Weights of a small multi-label audio tagger.
Model: log mel input, norm rmsnorm, layers 14.
Rows from block 5, named by matrix and row number. Each number is 200 + 30 x the weight over its row's rms, rounded and kept within 0 to 999. All counts start at 0. After the name is the row's rms in percent of the matrix's.
# q: attention query (model.blocks.5.attn.q.weight, 160x160), inputs 108-159
q.10,108,172,193,214,197,197,212,171,188,216,215,197,153,241,208,218,235,228,228,211,187,268,226,192,173,167,220,210,176,283,222,208,233,255,229,216,218,241,203,190,200,170,198,173,224,179,132,215,207,208,240,234,233
q.11,120,171,188,257,171,227,143,172,245,166,194,205,184,219,205,139,227,162,151,169,235,235,246,140,202,135,226,183,211,238,164,145,225,144,147,201,242,190,196,198,174,176,236,131,188,179,219,175,182,189,221,218,186
q.12,112,177,185,217,217,218,206,183,232,190,162,133,249,204,190,172,204,203,249,207,128,237,270,158,222,194,217,178,200,225,210,199,208,185,166,227,167,198,206,176,223,221,204,188,199,221,174,209,160,192,174,159,233
q.13,095,269,164,184,213,189,215,176,177,209,187,186,215,253,180,216,187,230,154,211,174,143,208,282,256,217,167,212,188,184,181,221,210,227,214,200,217,221,168,153,154,189,191,225,187,208,134,201,218,193,192,106,164
q.14,090,151,173,217,227,223,235,163,200,191,172,213,255,209,177,187,178,228,176,216,142,188,257,232,183,132,182,199,204,152,240,228,221,251,202,154,197,165,181,166,178,166,189,155,177,193,198,201,205,205,214,200,189
q.15,094,209,244,209,205,149,201,215,242,168,194,252,238,222,208,204,215,215,210,145,145,218,156,201,173,203,175,238,227,178,203,200,251,206,194,151,219,231,186,212,173,152,212,208,160,203,199,184,259,216,162,158,199
q.16,091,200,234,166,236,189,182,200,192,226,210,176,233,180,181,221,212,175,222,230,233,215,222,226,181,191,161,224,235,135,218,187,169,262,234,131,174,184,147,164,243,190,215,193,187,213,224,190,227,211,125,199,190
q.17,096,158,204,185,166,220,169,175,233,210,235,198,194,172,125,200,193,192,226,262,203,158,255,222,271,207,174,142,238,191,187,230,157,184,213,167,196,218,228,153,220,177,236,184,188,199,210,215,198,196,233,225,188
q.18,102,196,180,154,208,220,209,211,224,155,220,205,191,183,157,203,225,275,195,222,240,221,198,226,225,226,162,169,212,230,233,248,236,206,202,230,231,248,195,237,219,220,144,189,187,202,139,189,191,224,242,215,218
q.19,121,225,218,244,203,175,190,189,154,163,238,246,250,178,172,272,181,208,187,176,159,205,173,211,172,206,190,208,231,165,187,153,202,224,210,231,193,161,189,256,204,230,218,164,184,155,217,119,235,205,141,246,203
q.20,130,234,249,228,161,209,185,149,243,219,245,225,230,146,224,167,234,163,216,177,211,177,179,221,194,191,206,177,197,202,202,166,223,207,195,151,183,224,174,194,168,221,270,199,173,152,183,193,216,172,175,218,208
q.21,097,188,219,201,196,208,194,137,168,202,236,243,221,168,263,228,274,174,218,207,184,125,148,236,179,206,227,136,161,177,199,198,199,214,152,163,217,170,219,246,173,168,230,241,188,187,183,209,222,165,165,225,178
q.22,100,136,206,248,195,254,192,223,225,117,194,185,195,220,217,145,146,217,215,186,188,230,275,173,227,175,192,235,204,247,223,196,140,174,187,185,204,185,162,182,211,164,197,180,162,236,231,147,187,195,221,201,185
q.23,100,225,177,169,242,200,228,236,231,200,227,218,259,181,200,187,219,208,209,158,240,179,228,224,171,166,196,147,156,204,172,210,179,163,220,244,216,254,151,196,216,198,161,183,213,216,213,200,215,199,169,207,208
q.24,086,235,137,147,230,181,213,200,196,200,220,231,200,192,188,212,207,176,199,207,175,140,225,211,175,203,219,151,200,205,214,236,212,169,198,221,153,218,206,240,161,226,170,195,201,275,144,226,140,222,206,252,184
q.25,091,199,227,164,223,217,175,204,189,210,177,205,160,191,185,176,211,187,281,202,234,117,173,194,215,206,197,188,212,139,183,227,209,164,232,215,209,190,210,227,165,205,238,172,207,244,179,187,220,197,212,210,217
q.26,102,190,224,215,185,199,215,214,132,236,227,238,161,172,183,214,207,220,225,206,210,183,205,241,186,227,132,185,220,150,196,183,158,196,199,240,238,134,190,211,216,123,211,119,242,244,195,209,225,200,171,211,177
q.27,127,168,183,251,176,200,118,147,182,184,207,234,241,182,241,251,216,188,220,194,194,155,195,176,176,209,204,131,225,162,241,157,221,245,227,159,200,214,149,242,182,162,231,213,158,173,245,237,237,172,190,223,234
q.28,105,138,165,134,191,235,164,222,255,206,212,189,206,190,157,179,182,218,220,214,203,193,195,174,204,158,173,170,182,223,179,210,222,195,206,202,208,228,228,143,231,144,155,230,219,211,189,221,196,219,165,231,202
q.29,099,218,214,152,197,220,210,197,200,246,210,208,198,242,203,185,192,209,226,198,217,182,197,167,178,205,202,151,180,209,188,246,219,182,227,200,245,228,243,208,226,254,179,241,189,241,173,222,224,174,144,197,190
q.30,096,167,232,212,217,262,168,241,186,224,175,202,191,248,237,183,186,209,233,198,259,170,186,222,184,179,176,206,164,174,216,153,218,147,224,142,178,220,214,236,272,174,164,211,198,225,237,156,180,192,143,191,189
q.31,095,217,223,222,234,164,222,239,199,205,216,288,164,230,200,168,173,138,231,218,230,187,186,230,167,243,204,174,166,153,175,202,207,197,178,196,243,231,172,227,173,194,101,222,193,228,198,211,178,200,184,197,169
q.32,094,189,153,198,203,180,198,269,198,212,192,165,181,198,215,170,209,191,174,159,211,290,228,163,206,183,211,184,173,223,257,214,248,206,191,206,201,262,226,223,217,157,205,202,222,187,185,216,206,182,198,212,178
q.33,095,232,223,218,260,205,232,191,214,222,229,160,236,252,207,191,233,245,231,239,237,193,193,181,223,220,217,169,154,266,210,222,220,227,162,213,223,240,206,212,193,213,193,171,201,202,174,194,180,245,205,197,219
q.34,111,185,221,207,228,202,198,162,186,232,228,228,231,222,256,285,191,175,197,239,253,233,186,192,195,163,164,169,158,165,215,168,164,197,205,222,199,253,220,246,222,164,166,222,231,185,200,228,208,167,229,163,198
q.35,109,193,219,250,199,229,229,184,248,253,189,160,233,173,262,190,195,220,231,205,214,170,185,165,244,197,206,202,157,184,209,197,226,251,196,233,140,213,237,193,255,253,216,174,201,199,207,216,238,227,187,186,175
q.36,096,204,237,206,220,169,195,184,277,137,232,194,224,226,207,175,179,222,198,208,214,201,190,241,187,238,241,248,218,194,192,212,125,220,151,256,207,236,186,227,185,181,184,248,181,201,200,224,189,229,221,247,214
q.37,092,245,229,178,205,204,193,193,168,210,164,218,191,156,225,209,186,201,199,223,212,242,242,180,205,170,114,170,259,187,166,221,165,175,230,145,214,194,211,202,240,182,222,165,156,180,232,207,272,206,169,222,197
q.38,103,226,236,195,234,206,230,178,108,245,206,220,198,191,164,196,176,224,244,205,160,196,188,164,196,219,248,245,135,231,194,202,169,197,231,239,245,196,185,226,182,262,167,185,250,223,160,229,154,145,220,224,183
q.39,092,194,201,170,188,200,174,186,202,228,213,244,143,136,233,177,186,141,170,211,195,179,185,234,172,159,251,205,185,175,193,209,223,169,225,199,171,167,165,189,185,216,227,189,209,205,197,157,201,243,170,168,200
q.40,087,193,181,240,217,180,269,193,134,206,213,216,201,207,173,229,189,192,157,200,171,265,177,192,196,166,211,204,189,229,178,187,187,217,188,225,159,189,226,161,159,159,221,197,210,198,210,220,222,247,189,191,146
q.41,092,152,187,185,209,211,230,215,187,170,146,186,147,206,207,214,174,246,171,184,206,244,201,220,177,202,221,135,138,226,220,213,210,226,191,236,234,237,252,255,186,205,199,217,157,212,199,201,289,171,229,269,197
q.42,106,205,179,200,241,204,255,282,178,215,177,167,189,215,214,174,198,253,252,201,184,255,210,163,205,176,253,167,237,249,184,243,224,211,244,238,210,168,212,159,227,196,182,146,232,224,141,216,212,256,219,167,199
q.43,097,147,185,183,222,196,216,226,154,199,184,128,203,206,227,165,196,265,215,219,232,247,214,201,148,236,216,262,242,200,229,204,193,201,184,228,212,196,228,196,216,192,174,201,225,231,216,202,142,192,214,186,229
q.44,087,216,172,230,263,233,228,210,215,262,208,229,213,287,211,190,122,179,149,250,242,217,225,231,153,160,273,219,164,195,186,181,161,203,196,237,235,177,227,195,180,163,194,237,210,159,202,233,237,207,219,159,223
q.45,082,210,214,222,241,189,228,229,188,163,230,226,182,265,186,191,207,236,245,143,165,201,182,246,134,214,152,185,164,213,206,205,200,231,226,214,193,201,201,179,158,210,207,215,154,158,187,245,257,243,208,215,248
q.46,097,220,176,154,248,142,210,214,157,229,204,227,178,230,142,167,206,177,189,195,174,223,185,233,187,198,179,195,190,158,219,181,77,190,205,207,221,182,174,199,189,207,203,205,143,200,153,202,217,218,246,170,216
q.47,090,206,241,193,154,214,219,159,202,174,203,219,171,199,174,213,250,148,205,203,196,181,167,145,248,145,242,201,166,143,194,205,216,174,179,209,224,185,145,220,206,247,201,186,151,185,173,227,195,171,187,185,134
q.48,088,195,193,196,204,226,202,247,200,204,178,212,226,164,198,202,232,218,228,229,206,251,205,169,153,213,220,113,203,260,199,237,211,249,235,152,192,250,217,213,212,188,153,187,147,246,212,266,183,224,216,167,226
q.49,086,223,230,207,237,165,246,256,199,160,196,207,162,214,208,159,217,198,178,217,173,164,204,193,246,148,226,207,177,220,179,225,203,201,217,203,195,188,223,164,206,191,235,213,204,240,154,168,132,178,260,177,175
q.50,100,190,230,216,185,221,182,231,235,164,156,213,247,188,159,175,170,201,195,181,216,187,258,165,195,164,209,252,268,209,206,208,248,133,122,221,253,204,193,181,185,196,182,166,267,239,191,189,190,231,214,202,206
q.51,115,186,232,220,152,197,179,176,206,148,165,192,218,159,225,168,199,164,234,149,209,185,149,177,169,220,189,230,186,198,249,188,211,160,212,199,227,181,126,226,232,158,247,167,211,228,236,204,217,159,228,265,202
q.52,101,192,196,221,188,151,208,253,198,180,201,243,164,135,253,188,180,189,157,180,214,164,191,176,212,218,218,178,196,170,276,215,205,213,191,194,148,176,196,182,204,186,193,173,215,246,229,189,250,236,210,225,188
q.53,088,195,253,209,190,177,218,179,178,215,199,212,174,163,184,217,190,155,219,193,219,135,243,222,169,167,162,190,148,216,184,251,189,141,230,180,198,199,183,193,181,188,232,124,154,271,142,237,191,250,198,205,225
q.54,091,173,177,238,233,180,235,210,227,219,207,218,218,198,172,157,164,164,234,202,187,269,225,224,191,224,192,224,186,210,205,186,145,192,186,271,215,215,228,161,249,182,151,208,222,235,254,176,206,180,177,231,242
q.55,113,212,215,140,150,189,179,132,188,186,205,219,170,158,179,227,242,213,221,188,224,133,151,187,235,202,140,179,190,179,232,201,180,196,211,160,214,163,152,225,185,198,256,243,214,194,213,156,230,145,185,221,172
q.56,101,228,245,201,149,203,192,243,224,200,206,191,228,200,208,181,207,193,219,214,220,148,214,210,239,190,236,252,190,168,115,144,199,191,190,199,213,177,153,176,167,184,251,183,176,221,249,192,178,189,155,177,210
q.57,100,180,244,211,218,208,175,225,193,181,162,156,267,220,229,177,220,176,202,211,212,197,219,137,197,230,225,166,183,184,216,146,191,197,232,230,189,179,187,216,236,205,205,228,184,197,259,182,179,192,186,149,210
q.58,094,200,157,193,233,200,201,172,212,191,232,185,192,211,180,191,199,222,216,224,216,246,222,148,184,169,249,189,188,181,193,186,175,193,211,186,161,203,218,240,202,278,259,244,163,244,173,204,219,168,186,208,227
q.59,106,194,233,195,130,187,136,219,200,199,229,198,165,232,165,233,215,190,207,143,192,170,157,229,224,180,156,179,182,188,215,185,230,208,170,214,206,227,190,172,253,194,212,207,180,184,166,188,228,156,206,281,228
q.60,097,173,213,194,158,167,174,177,201,179,266,225,180,206,241,240,219,168,188,178,163,172,118,179,220,168,232,150,216,181,241,157,235,186,242,178,212,224,219,183,200,227,187,206,198,175,210,221,248,133,245,197,209
q.61,125,203,202,222,221,206,218,240,213,206,153,161,200,232,194,203,176,201,192,252,179,239,219,180,216,207,195,230,170,213,250,230,192,223,208,271,141,196,233,208,198,171,152,230,209,212,143,220,161,262,223,141,254
q.62,089,198,203,178,200,157,147,195,179,255,175,169,222,177,240,173,199,179,196,189,220,235,197,194,177,201,183,152,193,136,250,181,205,230,189,225,176,179,217,216,231,235,202,198,194,231,231,179,233,196,230,238,173
q.63,098,181,230,178,174,150,186,181,178,168,198,253,264,208,213,227,179,176,232,168,188,206,174,174,238,202,184,213,240,155,219,169,199,190,165,153,247,191,242,226,228,167,246,206,176,200,248,205,229,228,178,212,195
q.64,090,179,186,174,184,191,188,189,179,196,186,251,209,199,217,173,185,163,196,201,220,171,247,161,208,208,217,219,205,171,169,174,154,144,258,281,141,215,222,192,181,238,239,233,230,243,181,176,183,211,211,199,182
q.65,085,217,187,213,201,180,227,208,217,188,189,164,244,212,194,147,166,165,134,172,201,222,220,187,211,195,147,231,180,235,226,147,185,204,125,263,191,220,192,225,218,179,150,196,256,201,188,265,157,239,213,183,174
q.66,118,183,169,254,170,201,147,147,223,140,196,199,248,201,152,191,225,228,191,156,177,179,222,248,174,222,181,198,167,241,210,221,216,189,181,244,199,209,202,192,196,185,200,184,188,207,188,136,182,162,222,226,189
q.67,115,255,180,206,221,242,184,215,249,197,156,182,205,134,246,184,211,126,177,203,207,142,187,171,221,142,191,252,189,234,172,190,166,172,200,224,211,191,210,205,205,237,131,214,219,209,198,242,229,152,143,211,166
q.68,078,260,184,212,232,250,177,181,177,175,138,202,216,208,238,205,212,234,169,176,199,204,192,213,188,136,209,189,129,160,153,216,168,203,282,207,211,209,168,235,215,183,161,195,180,178,209,168,181,199,232,213,215
q.69,084,149,213,212,175,197,151,212,221,219,224,182,167,190,247,166,216,181,189,234,216,173,179,205,221,148,183,141,170,208,237,149,213,212,212,233,170,198,129,209,189,190,257,190,217,207,186,202,225,208,206,180,156
q.70,082,184,218,177,239,198,233,200,229,245,220,219,167,136,199,208,169,137,166,194,175,176,208,207,153,206,186,167,219,166,172,231,205,191,213,182,205,261,176,180,231,217,229,167,144,190,173,212,156,193,165,253,248
q.71,088,160,252,185,152,165,191,187,146,179,222,193,185,179,184,258,197,192,215,167,185,141,188,212,241,176,165,160,151,195,180,224,188,185,207,190,244,205,206,194,193,237,206,203,192,168,243,186,184,151,194,252,197
q.72,094,152,164,210,187,232,181,208,210,183,215,221,166,215,210,153,167,191,177,184,202,176,181,211,208,193,195,209,150,217,211,239,178,181,173,155,221,185,171,208,253,124,212,207,232,125,237,178,247,221,164,199,207
q.73,091,205,148,210,225,197,171,175,184,224,223,200,150,171,167,186,262,220,236,240,204,192,146,267,221,256,202,212,246,207,210,197,202,235,150,174,255,214,160,218,167,181,215,224,209,198,229,210,246,173,271,219,223
q.74,115,140,180,200,177,196,191,188,214,226,168,184,236,161,240,183,208,143,165,202,153,201,162,200,215,221,203,184,188,204,239,200,242,180,209,169,180,230,174,203,250,181,247,188,240,210,215,186,218,200,145,220,207
q.75,117,217,197,185,226,216,210,255,172,265,150,212,174,221,182,218,189,263,189,246,221,202,202,169,178,219,198,205,169,208,186,149,154,232,231,175,229,206,252,184,224,194,186,191,215,204,205,202,194,216,183,113,199
q.76,086,171,210,153,208,231,240,159,221,210,214,218,147,176,224,192,183,250,197,190,197,185,235,217,227,238,176,197,151,159,220,150,187,244,226,183,173,232,182,232,203,164,175,255,217,220,200,181,200,168,227,176,184
q.77,089,226,202,275,229,207,210,169,213,191,210,174,241,208,260,234,303,179,196,246,250,193,187,186,196,169,201,212,215,285,198,213,258,142,189,226,185,241,206,217,184,190,166,205,184,206,232,249,195,209,206,184,240
q.78,080,221,183,228,207,206,212,206,184,241,225,203,283,154,223,171,227,166,196,163,131,178,227,222,223,190,208,206,235,204,189,194,189,223,164,251,193,191,223,250,182,183,226,207,239,207,253,210,199,165,233,132,197
q.79,090,239,175,200,145,224,151,208,186,185,200,211,174,169,218,211,244,196,177,214,160,201,184,214,246,168,192,176,221,185,132,178,182,232,202,144,201,175,220,256,170,189,235,155,172,189,224,228,195,186,207,183,196
q.80,094,193,242,215,219,217,167,277,201,226,223,214,173,174,223,190,103,204,266,254,182,268,230,148,172,184,178,153,192,217,225,166,204,211,188,213,226,178,206,208,215,177,111,183,209,189,233,181,209,217,181,188,194
q.81,095,291,167,183,171,183,166,229,236,209,172,220,199,134,171,171,220,173,239,204,225,172,240,153,213,158,227,229,257,159,181,221,217,177,176,206,224,185,240,238,232,261,220,180,219,200,195,238,234,209,220,187,163
q.82,101,231,220,179,186,187,211,152,195,164,193,202,168,183,205,231,186,194,229,199,212,161,188,209,163,192,217,223,188,223,214,202,184,185,178,176,183,192,138,150,182,209,179,212,156,198,203,200,169,199,246,164,234
q.83,147,186,204,194,135,176,154,155,212,185,199,244,237,167,193,236,211,175,188,146,191,172,155,237,203,241,139,159,228,133,219,216,216,171,157,194,159,215,173,210,177,248,212,188,202,163,236,168,229,132,169,238,190
q.84,095,205,137,210,236,222,251,213,209,203,177,210,207,180,195,228,149,232,163,215,163,187,184,201,166,158,183,199,219,188,173,213,167,183,255,214,245,190,227,161,268,175,181,201,208,231,222,181,202,238,228,161,190
q.85,104,189,207,236,191,187,193,194,183,181,200,196,199,175,190,232,224,167,171,248,173,243,199,165,223,209,191,228,162,179,223,173,172,244,204,242,184,199,220,222,139,211,186,204,130,225,178,162,234,164,219,225,184
q.86,094,163,239,182,214,208,243,186,196,163,205,199,175,164,211,194,193,189,177,171,178,227,236,227,206,246,248,264,192,225,220,165,217,176,179,223,196,206,185,249,197,219,187,168,260,139,155,197,238,138,247,247,201
q.87,103,178,220,174,178,154,141,170,192,195,206,194,195,173,182,218,204,162,185,105,212,217,188,214,205,216,174,236,178,222,211,189,218,188,209,236,209,227,208,164,180,207,214,211,187,242,254,201,205,151,238,252,263
q.88,091,208,229,213,246,134,175,219,187,217,173,167,227,178,194,205,215,171,275,173,128,181,221,165,213,201,158,189,228,212,139,174,224,185,171,248,229,210,229,211,196,250,206,198,176,211,203,193,165,166,213,179,193
q.89,094,168,171,141,192,229,199,215,236,211,232,215,220,165,208,215,188,207,220,193,266,160,185,262,285,176,185,187,206,214,215,239,162,176,184,206,232,200,176,199,225,207,177,222,195,243,201,246,183,211,296,176,134
q.90,108,217,173,181,205,179,240,187,193,232,172,176,227,216,164,167,208,210,212,276,241,259,203,216,195,232,159,218,190,212,182,206,176,215,227,210,218,247,207,187,169,208,175,217,227,182,181,186,195,208,238,213,188
q.91,131,212,178,227,199,230,186,207,155,208,176,218,254,225,198,214,237,232,209,180,101,237,212,161,169,194,240,167,204,171,257,211,240,273,232,194,213,186,217,213,249,223,165,228,203,184,210,221,218,211,225,188,228
q.92,098,153,216,264,175,199,256,222,189,170,168,179,205,227,189,194,186,245,208,145,252,195,194,175,250,201,152,190,222,262,215,194,207,205,239,224,221,217,188,163,182,179,203,169,149,260,184,196,199,167,159,203,164
q.93,094,171,215,187,238,209,258,183,174,224,174,276,136,201,184,249,229,211,276,245,177,175,210,179,182,210,203,203,197,198,188,185,179,170,191,159,191,218,238,193,238,184,180,205,175,215,228,223,119,169,161,199,229
q.94,087,245,182,135,216,179,202,232,211,202,201,216,241,218,194,182,155,177,153,244,202,181,213,145,159,170,228,177,247,204,152,194,184,150,202,155,238,192,196,153,193,202,145,234,210,166,178,180,218,237,207,160,229
q.95,093,221,195,175,192,259,224,202,189,194,213,198,170,204,161,198,168,205,226,261,219,218,216,183,239,220,221,196,249,226,162,190,199,197,212,180,204,185,220,172,209,231,216,202,203,176,224,206,169,214,199,155,219
q.96,084,170,218,132,252,215,198,223,174,208,221,245,173,181,201,179,136,208,285,158,175,224,217,221,250,171,216,211,173,235,204,200,144,246,183,222,188,193,208,172,183,242,142,175,250,253,186,186,176,199,151,191,234
q.97,081,195,197,131,204,181,212,210,240,245,208,209,249,214,213,202,235,194,217,183,189,216,176,218,228,221,194,217,186,229,163,195,136,178,204,252,169,180,202,233,209,195,166,226,185,212,205,173,201,213,170,249,221
q.98,116,163,238,224,154,178,176,183,231,157,226,223,209,152,154,202,195,193,165,172,204,170,197,194,220,187,164,191,216,175,183,246,238,187,183,166,192,215,179,261,170,228,255,201,159,181,222,171,214,182,194,229,187
q.99,105,218,186,224,208,186,176,198,200,177,248,220,221,238,177,217,226,213,192,201,243,216,223,245,217,189,260,231,205,216,207,244,169,200,167,218,216,231,208,167,141,178,193,189,202,166,198,242,185,225,220,219,218
q.100,093,216,246,223,182,196,159,156,183,179,247,183,221,148,203,206,214,134,160,172,185,177,179,225,184,217,244,204,194,246,222,181,177,187,231,222,197,202,188,230,178,205,224,180,200,193,252,221,153,156,193,210,200
q.101,106,179,226,222,159,165,160,202,188,183,219,213,184,195,246,214,184,209,229,153,184,201,161,176,181,230,212,213,256,130,251,154,218,189,183,207,195,207,164,168,212,169,164,219,200,197,259,192,193,200,199,219,196
q.102,094,111,156,210,188,156,176,182,217,194,188,173,243,207,217,160,239,207,248,182,189,188,217,145,164,173,215,229,158,180,153,188,205,218,203,172,208,213,203,220,247,200,219,187,283,223,214,238,162,220,246,198,237
q.103,094,234,231,175,223,154,178,198,139,142,212,165,190,206,197,190,221,182,190,204,228,178,187,155,192,230,191,204,197,222,216,222,171,174,251,196,224,191,204,195,193,201,217,209,103,205,201,212,215,177,159,223,210
q.104,087,131,263,240,202,195,186,156,239,206,218,201,255,197,200,209,215,203,196,196,195,203,158,198,237,211,181,190,146,167,226,193,237,207,208,226,165,211,168,197,241,217,218,133,210,184,251,153,203,214,211,230,146
q.105,084,214,255,149,190,183,196,211,227,211,222,238,187,186,225,212,140,174,212,210,145,235,169,211,210,169,257,216,117,227,221,242,179,137,235,192,227,213,208,212,200,232,177,172,210,214,182,154,171,190,146,162,242
q.106,109,240,284,213,165,219,170,187,223,187,170,164,225,230,207,143,229,175,221,202,162,224,227,202,210,173,201,158,161,202,259,210,184,206,232,169,217,217,175,240,181,173,191,211,192,204,264,223,197,193,200,201,225
q.107,140,182,199,149,135,209,156,170,181,211,208,208,249,164,238,230,213,161,170,175,184,156,162,229,166,257,179,170,235,182,227,218,211,185,160,149,160,210,166,218,185,200,233,200,192,183,200,163,231,152,166,215,222
q.108,104,243,199,196,172,188,149,231,277,174,164,193,213,172,186,194,233,197,159,214,194,159,226,219,192,174,223,205,173,196,159,206,198,163,163,226,207,167,201,197,192,202,247,262,172,208,227,184,263,182,221,201,176
q.109,097,297,235,176,222,171,187,196,216,198,220,244,178,231,179,186,180,183,189,224,223,200,189,233,187,236,204,231,166,224,193,212,163,232,132,199,235,215,231,226,230,125,153,233,201,182,167,166,239,222,247,165,204
q.110,093,186,207,280,204,200,197,227,182,199,196,226,234,170,241,247,239,252,174,174,211,207,188,213,176,229,149,245,187,190,132,165,209,200,175,182,206,189,239,299,203,225,220,238,173,174,216,236,195,201,140,216,197
q.111,094,184,224,228,239,240,185,178,211,255,178,199,227,210,198,264,250,193,176,266,121,169,242,244,186,153,183,223,151,198,146,217,250,185,249,177,198,190,206,192,204,173,237,205,198,215,178,231,211,211,198,208,227
q.112,093,183,188,157,173,190,179,217,180,201,196,143,186,169,198,193,192,158,189,191,177,221,220,160,205,196,208,251,221,231,174,215,218,202,210,194,175,140,211,242,201,238,215,195,244,206,213,212,106,227,149,253,166
q.113,086,174,194,174,174,203,170,192,182,186,208,221,197,160,171,215,216,201,196,187,175,206,251,252,176,185,159,188,183,225,210,246,199,206,222,175,141,198,200,164,189,231,200,183,167,169,223,217,152,190,182,186,175
q.114,090,159,255,239,185,171,220,193,236,160,168,158,166,271,191,171,157,193,234,190,190,209,210,204,196,173,189,179,163,165,246,170,222,207,219,210,174,178,232,223,210,193,243,205,147,191,227,212,210,193,181,205,192
q.115,120,156,178,171,242,180,263,229,226,224,177,223,121,190,251,263,173,206,235,188,177,200,198,214,176,142,194,202,212,198,219,213,175,190,220,195,227,149,190,196,232,195,171,199,150,252,176,280,173,218,202,141,183
q.116,092,199,232,211,168,230,189,196,169,182,232,191,268,199,218,252,215,200,225,186,186,220,228,159,160,253,218,172,183,189,276,226,247,206,175,151,192,225,209,247,202,172,221,178,207,172,242,225,209,198,214,220,241
q.117,101,236,225,220,244,266,215,251,174,203,200,226,175,165,254,180,126,188,205,216,169,262,216,152,203,197,180,224,238,205,174,213,191,202,210,234,202,177,237,184,216,247,180,193,179,197,150,233,219,165,195,224,167
q.118,096,191,184,211,240,173,182,240,194,198,181,181,234,170,203,183,190,213,180,241,182,220,202,136,242,194,184,173,216,211,172,217,195,193,245,198,135,151,222,232,248,224,185,157,173,279,217,239,133,219,188,180,227
q.119,097,193,199,164,201,184,191,192,219,222,208,227,212,258,185,168,185,178,211,229,216,209,141,246,201,187,150,213,247,167,186,207,231,171,138,238,194,195,184,215,184,191,218,220,251,179,157,159,197,228,182,209,204
q.120,090,219,174,209,248,241,151,165,165,237,206,148,225,193,213,173,216,238,232,180,202,211,201,232,148,172,189,193,191,230,236,236,197,223,257,204,154,183,185,159,209,206,218,166,191,214,169,211,142,194,196,244,201
q.121,087,177,203,207,197,230,207,155,204,186,202,191,204,187,181,204,141,192,234,202,220,225,219,176,191,287,145,244,232,172,206,189,177,238,175,187,205,225,153,187,215,221,180,144,239,167,192,249,152,168,218,189,257
q.122,108,134,208,181,164,167,186,179,216,156,200,212,216,168,209,199,219,184,223,179,201,203,156,198,164,185,168,166,235,179,208,231,162,146,213,174,204,226,202,190,183,215,236,127,175,158,203,211,245,144,181,271,157
q.123,103,222,201,179,200,206,236,194,198,175,208,204,185,242,199,154,214,226,274,169,210,184,170,198,220,241,224,252,176,217,189,246,174,214,190,216,170,249,254,179,165,217,170,170,128,227,158,214,249,222,108,196,169
q.124,097,170,168,180,182,187,198,170,184,181,169,227,206,127,247,175,181,209,208,198,202,170,192,152,210,251,207,260,201,206,240,177,177,196,175,171,145,172,168,201,225,232,183,156,216,193,202,213,188,211,204,222,176
q.125,088,222,201,199,192,185,183,191,196,220,206,215,172,199,194,215,246,155,183,132,145,172,154,240,204,241,169,163,196,206,180,170,191,165,212,215,227,221,239,179,165,148,156,201,215,236,223,145,223,199,176,167,169
q.126,102,242,266,226,192,163,166,193,226,176,224,209,211,192,188,230,273,168,171,200,201,166,181,209,210,223,190,189,214,163,216,182,193,177,154,191,283,207,196,211,185,168,219,207,211,155,244,200,209,199,221,225,239
q.127,102,274,182,229,257,180,170,282,190,224,233,148,182,192,196,134,182,182,189,162,204,244,240,195,221,151,219,283,173,226,196,187,174,189,217,212,205,203,196,197,178,193,183,157,199,193,147,205,236,210,217,171,186
q.128,083,250,178,215,195,216,251,233,215,204,124,224,171,230,216,197,182,225,226,204,227,197,190,205,178,196,273,139,205,212,207,142,224,167,196,227,237,220,205,196,216,135,162,234,175,148,169,188,222,199,233,236,186
q.129,099,182,212,251,206,208,212,225,162,219,196,216,202,269,200,173,203,235,260,247,215,152,220,229,165,157,247,186,203,221,199,202,165,160,213,137,216,193,199,207,191,163,136,200,246,221,214,163,186,188,183,227,209
q.130,121,255,172,203,160,195,204,159,237,216,217,229,223,234,229,151,222,165,188,226,247,175,189,246,199,204,227,160,203,170,218,196,200,222,218,163,181,202,147,196,163,256,219,249,209,223,235,200,192,168,189,190,186
q.131,109,161,224,200,193,211,193,183,140,157,221,242,179,185,218,186,204,197,194,159,163,131,201,172,217,158,200,213,223,157,183,196,186,178,203,179,188,130,176,217,217,221,204,196,207,196,235,178,216,161,212,238,244
q.132,096,167,236,229,172,269,197,170,218,205,221,221,179,146,214,210,133,197,234,211,186,213,212,189,200,238,145,180,197,180,209,240,220,201,147,230,198,165,191,215,213,227,182,213,164,220,263,189,216,213,195,192,176
q.133,095,170,183,180,219,256,175,214,188,211,184,172,210,194,151,191,144,182,219,206,256,167,207,146,221,198,159,216,170,183,200,206,161,215,206,200,160,215,233,232,210,183,184,204,174,240,246,203,214,243,225,198,205
q.134,096,236,197,181,181,182,215,221,247,217,176,151,193,181,213,233,210,188,164,161,153,198,189,157,226,188,205,210,187,174,216,161,166,189,207,221,206,197,235,219,153,230,203,193,202,204,250,197,191,160,239,187,202
q.135,096,188,248,180,178,236,207,233,189,194,191,208,214,183,239,164,138,150,198,202,183,160,249,205,210,229,205,179,237,175,168,229,202,134,174,189,231,164,208,205,233,235,188,224,190,206,214,194,148,219,220,219,203
q.136,085,150,162,204,171,150,219,257,215,204,205,219,212,252,185,203,210,226,225,182,163,191,207,153,185,211,235,134,166,244,228,207,229,205,174,201,169,212,175,161,206,166,181,215,192,187,182,195,209,217,228,200,175
q.137,094,174,221,171,262,190,244,208,176,256,244,244,171,225,198,228,205,214,218,223,158,177,211,248,184,235,211,210,198,159,214,220,139,231,224,189,185,188,214,213,268,216,182,212,186,245,225,206,254,215,168,223,152